Rows from block 6 of a small multi-label image tagger, named by matrix and row number. Rows with one number belong to one channel. Each number is 500 + 25 x the weight over its row's rms, rounded and kept within 0 to 999. All counts start at 0. Numbers have three digits each.
After each channel's rows are labels from the 100 images, of 14976, where the channel reaches its highest value: "responds to" is what is common among them. Only what is clearly more common there than usual is listed. The data: small renderings of single solids in any pose.
# convs0: first 3x3 conv (model.blocks.6.convs.0.weight, 192x192x3x3, standardized in use, each kernel summed), inputs 0-63
# convs1: second 3x3 conv (model.blocks.6.convs.1.weight, 192x192x3x3, standardized in use, transposed, each kernel summed), outputs 0-63

convs0.191:481485497539457516525499465533538485484474461475523531501495497480493481517532461498498513487502493507559423474501503473510466503517500489471537490504498452496501492511523512496507507508469525
convs1.191:490530510410506497504483522512470510511463546539525492502532517510502517501485506448519532489502509500445547516494496520527540504476468536530530497482495517519492518498478484488529505520489499
responds to: striped

convs0.111:493503518517526536524471486453545539505499514487551440510492524499448493508495501497506516501476521502558475510533508526523490492503498500487485522473544540489496519526501539520512522551511531
convs1.111:488496529492540501519476482557531532536521480530544511471511470524497514535552480483498517505525530548514515534528529521513496518496513460531538506545502532522498472483481521502451497487485488
responds to: striped

convs0.57:491447512493533483510454497505521491488497496439532465486549519548480528498496486511489486499506527484543506511534519500543521486532464520503546544510522465451485488529507477447531530483504525
convs1.57:502517481537493501516497503470479524473500541510563489531492483526524478524475513488521524506473500515546561500485471483479469497463484479502502427498497536514498487519484516529522470513450529
responds to: yellow

convs0.135:503519514506495531505485471457507507442540505491525494500509531529474491480553501534517504481532492452496502486518480544473523531503495486480505531507503489504513487548504533489535518524505501
convs1.135:515512469510506516564531521541543510487517475494516493512532537469533500533572549508477525514496538545530533507499501453473527472495492510497548476470510531547475488512493504474485485478501536
responds to: chain link; torus

convs0.188:519516530537511540513468498470468495457526505487488473502512470523449527471506486527488577475495514492488481503553505512480497473518505489504542497479501507508546472524554501513512539492547513
convs1.188:538531451509522461546513519493500530487524542469464458478496505493515496476490519499506505478460510526486533494465499444500548468485526526516517482477500538507482520569465518512496504490531555
responds to: cube frame

convs0.103:499491511482502529510472492453518497492549519462494475496523513499504526562498512513490502487532520490497526466511528524462466476498483505540572459517482504463518515527482512486512510504515503
convs1.103:525535483504538504535503537531476489499448498513561503502512485484459553503528505497480453526498517520500496497527486486538515534498484507495498533459481526484469488484489490489467558531529507
responds to: jack

convs0.162:517510515529506565500445499464486491413530520484509474530517514498478507500496504547478538498478534487529504475525551505481479490504545502506500498487513490454505499534500532533483483518539497
convs1.162:508523528478506450510563558486486531473504517510488527485487544495492496536506493503497493492492497539505522525505528498508497539474489515475522512485531549518501485482500523503543548496538525
responds to: blue

convs0.60:492501460452517541539463517479508497466501456530535477452504477523473485496520494498513523475482503516495486460522513496550475490547478474481495492452471512502509521542532486520520514515536518
convs1.60:531525497523526504511500524552527574491535511535518497504496541492548510532539533530515550497529521515528527499485507507486517519524513528530564487511540528549524501531526537519551480515488490
responds to: red

convs0.90:523515473512507503535503500494497518465497484525537516453489490521492515442504508475536526505488493501534497479506507529546502512493518479469500483501508509489515502483512473527512543492472534
convs1.90:537517528517483519498520483529533501510495515471501459500506531567502465486492486546480515491549529538486494526559537490481504499508494510515491499543531507533516487524553465502500500528505511
responds to: red

convs0.13:496470485503531502510486534550512519473496514473522507475491495526511485451521489524483525489536509485524510507506458464543492498518501512512514486504520505517470455503513465482517514463507508
convs1.13:507522489506523489469513500483465526529506543508488487514501500518526488490441488550486534522490532477506498531461495504512485472467505505532535496491588530546524503502464558517481526534480497
responds to: glossy

convs0.2:527511472488517487503430491499532493482507490473522502473520508511514484484499472526500488486508511492495476503554493496507549516520489450534514462452520484473502504530531526491481507508537528
convs1.2:453491446517495518493466513479482532494513514494532474503475500521470516475488531487548523505496533513537534514470497473488445464471498534451511497497489504505484488512495484519531483505449524
responds to: striped; spring

convs0.119:543507465493492484516437505561518520516471510487520477484546486501471515484507480478492522508507491505547525479508491536498434471509461505470509503478509513493525496514553518477550492525530524
convs1.119:464479530490496481516537529478512502499502490488513534530478501476497450500531521474482525492472523493503491510508543497467530525528504441511516451473532503532534484476492489498496511464529508
responds to: yellow

convs0.66:486473536523464504515459513504500503461488512479518459477495484512478505547508488515497542494459491488516494501517503536527496513489493492483507475475509513487523463499538490481531540499542516
convs1.66:486478498502485519488445509494512487473488490481514502466543445483479470446482435524515491502512483498531484505464482450477460466517516523485509538496513512488492541488479530467479506497481498
responds to: orange

convs0.185:439477502571474497529492433499529493462434467467529446497532483497489488512525512512511508523485519490547455484501503479494485495488516492513512537507500553496488496496511531519497497493503518
convs1.185:533536515429558507500464544509507523505483508520528512529544545514488454513501518478493514474527486524463581484475482512487527529492492479534504485502491496503512516501453519515536492494454490
responds to: striped

convs0.108:473498538508492506509506529455482528491542525466528490498512480511462506467511491505479511475485454471520534500507484523501483447471478515527542519526534497473534506531510478479514521505481506
convs1.108:512532479530487517514513473463499498544484499493465509463510515468462517537525502495490464508496520524528504523496519495544504514497480498493475490533487510504478525495530553532469478525502521
responds to: sphere

convs0.132:500500518498489491538448510497491522443526502483555512479525504500484493528526488518503524483521499509542505503522511492517477503515502479500526464480538531494525484545542497478533533498501587
convs1.132:543506522528523494523510523506534546513527500502498473520510512546489487527536487521513564523528522521531531543562506527480515496475524533517544491492526528538519486507541514493517509507522527
responds to: orange

convs0.45:480481513515520542515482507483525526498485485517510524498518498558507518526512488482525555500515516489498517502510478505531469493496492452506526511498501510514472506539532490492495480536514515
convs1.45:504509509511512497511509546495478553515452504534541462537510515447483508522518501511483500500475454514505481545493521558509500488482499498516512501520448524505526510488512512484486522483546523
responds to: cube frame

convs0.47:502538523473492543546471475497498486471535477482529462481519495532518482478495551518506527470480508490497517502496529523493489487533530467508519491452553503477516488561540469517492511489491545
convs1.47:508495481538488467525467504486508510572484534475534519500484474503469543565498475513450527556478508511490499505531496502524494457459476497517524520517482521510509526472558471477473544500511506
responds to: red

convs0.129:481458543521486444517485539473470509461523523491525525462481514485520489512514503500499467502495496503501510495505499431498502474505548481497523491507544532477464495504469494442531541457495489
convs1.129:507548460506485495563514487489499430518505458474532459510517477535502528483448485483502524510514509456486486503467479520534504530500513507523499508504471443510504537484489500520488482541493476
responds to: light from: behind the camera

convs0.170:478520482517545492520440502524515512476494502446517481472485497507484509552499461481480521497492549457559541523502509466512513507480501480469572511488485485496468478491533518483523488493489517
convs1.170:525515506516488514462538521508471520515521508547479503520478488540501486498491492472478495477499494510489515500483486515472486442479521481487514461546504494513468497505458501482503495481516477
responds to: jack

convs0.21:509506524510519506521428497505504500486517490478526472499483449521471529532498455528517502480488512473524522536552515554507449512518490495522512486508504527491569503515521519505524539494513529
convs1.21:544459490537457506508516495501514490533516494501487521482475505523519532505485495468505511552510543507511518451523490495504493477492543510476531508521499521531466495560501488481485516526465530
responds to: cube frame

convs0.133:495508537491507557511466493502500542454520507458540448494525497518488499524486500507485511493523471487521516532566457516494494513498543510517521494506523477461536492518514480504540514506489530
convs1.133:514506528543533470490521500513514509552469490520489532515500543519477506517511450510529479526513508535504528492514483480533494510497496518493510505504501524537486495522506518474489542513521510
responds to: light from: left; orange

convs0.128:507484508473485487500520509438478494526569461516521516530511506537472513517520470484541504500537492458501449512488452482508490507469518507520506474514462513491492481536503463437513533498455528
convs1.128:483477510532469538502474486499518503493436538496551482494536507460482480484464525516491497499461507526572494486562528537507499504499524497470481492472488519444531476528493508532518462516512464
responds to: checkered

convs0.20:503546532500538492518495524462504511471462525504544488492551501463519497472534488534560509512478514500512496487470534524498481494497431508482537504492510539495499485554552490509519509501476527
convs1.20:530499540476486522518511534489562533523560501472449514518497522530524485469543454456513495538514503494500438486496498490527535469486572500487472511531501484478443481523510498480498503531525525
responds to: plain

convs0.178:502517451469473456494466494511523533482442471473506489509563496493447479544519477512493514473510508488521526479506472478483491483481486503516535474456503526491476509516502539485508485508490523
convs1.178:511461498500503525494496522506502463539504472516492539486464501528525476491534495449499507506490478493455524498540488475507499512514535508508513532542517450503463506474494431510502522458528460
responds to: plain; metallic; yellow

convs0.148:495498487523544530532479513532511506520499489499523471463534491486470506476530463496461529466494478472476495479512463521517510512533447494476503499451534540481532502514510485479531538526530543
convs1.148:515474504476490454520494521461511483509506507499504499535550502483527464487469496524476496500466508532533521500529533493475524508500519453521521512523488527524566517485498503495493517498504509
responds to: plain

convs0.156:486495473503596495546482459484535492504513506485497489501498506432512473498500482465485513497496491512478503552501532501535491488486491490487471493491523506512500486513540496488569497489472490
convs1.156:516491517518424508463504528482462493514492467524485510513504493540485503518529519508512524503505520491511504456503485510490504479509500511511533509492485511496504501501473512497409472507506559
responds to: white

convs0.48:487502550510494508515438534510500501460488478496514452499471500506486460511500511554479514460492494503501488513536524548500466481483496447497496467494488503526511487498510493500530521500540508
convs1.48:507455508501502503517451512497473535466490520479513493458496468489492465516493486505460479508514488471527433499477469460484448484505469509481508496518495516489514466482493517489504476496457529
responds to: red

convs0.64:487493513476489514513458511505521503501555510499539524454483499520483471546506495485495561444492499477492503502532491516504467493509478452498556461468513488509512456503494497486515507505506521
convs1.64:515534458537486498527499476520441472482459482511533482526543479501503498507494499478517454506492484470484489517490479489514502515482460530522472497511480505463511539485472495516530500446498537
responds to: dotted; checkered

convs0.143:501505507488528530520475513466550549473527506477520474515497464460493502485556479541492513494544495494552509502509495480490455475494550476471503517532477535493515528520506552481513518504514503
convs1.143:564496519478492501507540549477426496527533515499491464492551535520526520507548505484485538540477477533452551518488531552504535496469484533507537499495504509509537502541432493481488526510507499
responds to: metallic

convs0.99:532506512499491489526449517504493511513524513472536473487538473528466490522528482477484533468487446484537511504522504551536498477493474486483523458498505512457539472530512523440519525530528541
convs1.99:489487553525511524515502530488514521443529475478468514549484476546534449517486486497526512509499541512523516494524539520483505515508498505541496482543520534493509546482543488552515490509520513
responds to: dotted

convs0.122:495518516526497567533451491493489508466502502477544494497519492528480508506512484519490525464489507460542504525554499477486444462521545466511531463499504513487509493535510515501511494498492530
convs1.122:533503486507532449515526511536527479512499505504474514540486525522470520530521479537458511525518531499500485457503511543513563497485487553498524534516481506493495518497514496502511550524538531
responds to: cube frame

convs0.87:481516449486540493543480481488531539479489486484503507491452525491473462507540532471481493510514471469540488512495500489519480506479514462471497477506490524496503506480532518494497498525533517
convs1.87:523493463487483495507515518480515493516485444492501511503548502513510507496525505437528569483498548491484534507486500512519513499506543548534519475511509529510514507468483483482480486470484507
responds to: white

convs0.158:483504498487518504525455507486479525470526490512526509486499443519535518494526433492485504524466521442498521535519483544495471530500491464487526465471482512497552506493516487492511487486512511
convs1.158:491504475528489460482473504516485513497492520476492458515486502512459488456502544505544518507507533512527514486487512434471510497455495532518503498539492473475464520524518499489501468521417523
responds to: plain; orange

convs0.98:489487478500492527516488499497520517536513424477525503478512487491507460532503487458507504496499489507531500489508462481526479493527497465475526475475472530471522487518514444503519475522500531
convs1.98:479548505492503494533489470488517501489454516495495500504535512467507542471484495507487517495516476463548495504544510547483536485480484512473454482466453498528506521487532518501512513519517509
responds to: metallic; sphere

convs0.19:507533512538514456480483520475513531471507456480495532465532528476494536525485515503487464513493480487525514499561532433513509506510570494525506505498529551498455456506503487458494528532538488
convs1.19:531529494516466486517515509503447456510475462492528452535486492481486522489475521470484491508515565531489548495507506518445517513509471512466562507495452463503510524509494466496466507524503490
responds to: plain; light from: behind the camera

convs0.86:464463505512532505516491479482482538521503479484487502466480518542467501537513454498518512490495516477492508532539484522489461517513497481557519484506506510501500511521508445544512543531514504
convs1.86:583497517501465504547510517485508505466496473511534480514511507486534503510479502489468471510511539501544528505542512486529516521511511505467511497464522473499530485499479490480525498536520510
responds to: matte; torus

convs0.63:450521452432479454487480539480472488463442507501517490501514520522486496528494485503506487458488514489506536497533488459481451459503519484474567479462502501505534468505521517451514512503467521
convs1.63:496531501509510484545506496494505479516566477510501525504512507522504505531540525514511473484501497476498471512524506509523498506521503475519456503507505485473454488509518508556561468490534515
responds to: metallic

convs0.175:464527494436530468497479504469491491409461495479493479513482508531486488494466489489464491457515528491512478515547510457513480490518471519492507482489513531531489488495546509479525546497515517
convs1.175:516468514511526508523470453505530515522520506509522503499512512482490509516500510490522527507497526506508508493467476543510499510488500502481512504520468455484500562506525543505520489521534498
responds to: yellow

convs0.89:495463517547562527507509503487540518499527517520547462536541532510469497497523498486504549517512504457545518466494483501490490486492510487501512499486475531498506466541525512504496533532539534
convs1.89:506460510480482492492516535495531530490490492500474476492524500499554502500510533486479536518509507526545575538494518504527508506489539499482553510527509527536490498536477574487504454517535509
responds to: metallic; sphere; egg

convs0.18:509494490472510551548453522485516508507512530509550490508521517478510508543492497516499545473513502479496511511539481521537447505502484493508511472511507543489523468517500476498534499526481547
convs1.18:503521520529491489520510503536511551491502506506501551560483490519534487496540480479519546493489475508507516501530523495462543528491541498549521492532497531537464496494528449498492513476497489
responds to: cube frame

convs0.116:532487502509477470507471473468512540499505478499505484495510520513458487515490488505480558473498530513517518501525493531507466472460500504492511471519502502453499507547486489488486502510545515
convs1.116:504544492466547517550467523502518516477508478503508529510440521483508539529501516487504497511509455476508522472496446490446516470507468501521470500479474488496500495499518539516528519505460538
responds to: sphere; red

convs0.83:485488525465463479542478497479466516461491511473497514472494489496496476486495497520486524498501475499500481493488500461470474485490512475497497497504578491472511526529497553492526512504475509
convs1.83:499522508509532507499512504481548474496494475464500507528490490466491520519512472500519470485526529500488494506497502506510499516513506518475499510469399484505501441492529454514480509493494490
responds to: light from: behind the camera

convs0.85:489515515504492481520495485480479510494480447460502463504529480492470494513531497502524492472524513488534481478511489499503492474479470486519500489502531508459494503499508496525511496494484513
convs1.85:511489508469504521498506550485518500508460487460499539477530561436516467489447483488498510529525439518505503482463500555483565490495536505477519488511519513521576489538467465498500525505525456
responds to: orange

convs0.173:525524513508503524509508443552530531494489465477544466503517560534429518477481484477498520492538509479517464490512478550529506524503430489512517512486509473499534462539513483514518525503510542
convs1.173:509488474498547509477501471502469447514474506479500504535534496536513577451528467481503493534493539474490486478560479487483526502488455480537503519499549473525481530526538497513531456491470522
responds to: checkered; egg

convs0.74:502490474489498452507505538528513522469477470479491507483521481489493504535496457460505491509493514475525539499488452442506511491455484506496540501485503516493496496491550522476462513514459510
convs1.74:476505506498483536480469449488485469499497490471537530493483506527495516468441473471463488492485509455496477526495496521504511505491500479501511495532496491487509496499555464491500478459537503
responds to: red

convs0.56:487509491513520536518453455509535494491513494433535499523519509525484518527485536469495517493526500463527496508534521552509475482486483500529543515495541500461553501533541483529511497488519522
convs1.56:527497532530500517532529543507524520516496478523518517506494513498505513514529463501505488514509495502527569485517473523527496535510497478501490513531502477555546482490515525471525495519452517
responds to: torus

convs0.82:475483451498503503534471544530525485503510496498520482457508473529493470531523469504499518448433510472511504474512482503495477469506506469463530498459551491504491510513526511485528510537519541
convs1.82:520494507535532516494516508487498500481520481488476483454518511457505492502518515538526475559521517526517508525538498512534539535499437484468506476531493527509488490522525486509505470506493499
responds to: bumpy ball; dotted

convs0.190:497539494507488545546443498517524518502504486472522513470491482475503485512523476461498573480450506492501474458510502521555494486492492473458489512495496513484533516526525518560519489514528509
convs1.190:529467525501502507475540523486430475489518500527527484492518535531499502510524516520515458517577560528488540500540504525480510509532464470454518535530536460526465493493494539501500455525500524
responds to: light from: left; glossy; sphere

convs0.150:497478542476499527515481487513511512446501501509518474481515512547502479538524513510527504445521494489513489508537464496491477513520538475526501462492516496519481491505522472517530515493498527
convs1.150:536478488543500493488490554509513521517449472513524499511554509468503518495506431513493490506495472518523496468494488483485510502493484505477525516506512502494527498548462495428526529508526499
responds to: orange; dotted

convs0.184:476513481485496492510470457470545547482506487476509506523526471490489451493545497492490517499506481510538448474523474492476522500484524464487508490492492508495480473522521518465523515540513509
convs1.184:501495474508498508532520557490469521520485449532485501513518560491519515520494512499486543471492511548478506554556523519522492461515528510506533529511489512493494524507504477481519469514557509
responds to: metallic

convs0.121:505493501518481509491478495483498516477504484461537523513529507521474483541526503498472487464488474461512503484562510537492493522489539454488520485495475500469505457535529451486504558506499534
convs1.121:497514521507524533521542530529538518486548517474555493489518550521501508473528528512546518511565506513527549493525473492510524521497528523492497514500516499542539488523520543481507484538498518
responds to: torus

convs0.15:529471481508493523524526499452486493524538482488514469469523512518487497531494492502513523516522478489502494485497478490515522500504544483482543478487505525474536463519509424508527479485478533
convs1.15:429481506503451500521487525518523521457481461491503461524482515458452478503469491445516525465508449499545478552502538530497470476506507511464509506505447452524518492504492450498501479529514466
responds to: light from: behind the camera; striped; dotted

convs0.61:507494477507548555517437496490521525459537522465503469509493490519478544517516501510493512475510518500532497510568488506468472485523478457494534493491526517473527474537526510520522520520570515
convs1.61:528523514511506436542498549540498512503500476513516497482516515500504512475519499533484523509482497532510520510488495443509488522492529523497505511518518539514519508485459528441507519480474511
responds to: plain; light from: behind the camera

convs0.149:487514472498494476523485503497467503442453525477540532499498485509473473497518472491505475464511511488498479502505504475503478496493492538506496503490515501462444506515523477498508501475467514
convs1.149:495460515511484501460481507531506511528499477502474486442488498514488503537489508519484495533517527484531497475563484498482511521534495429478501490474542517521482446469510483526499490535527445
responds to: glossy

convs0.53:518484458495492534523487506507509518506549499520531455489517484528480526510484485463525534501471520444493510489478500503548474493493495501509505486434474512479497488504519490510510509509490524
convs1.53:493503540544482495477516437525516485511431492486460507523523529508478472478440496485509523508496503496506464459552486499498489540479484508468497514527506481522516525517505445500448504492479458
responds to: egg; dotted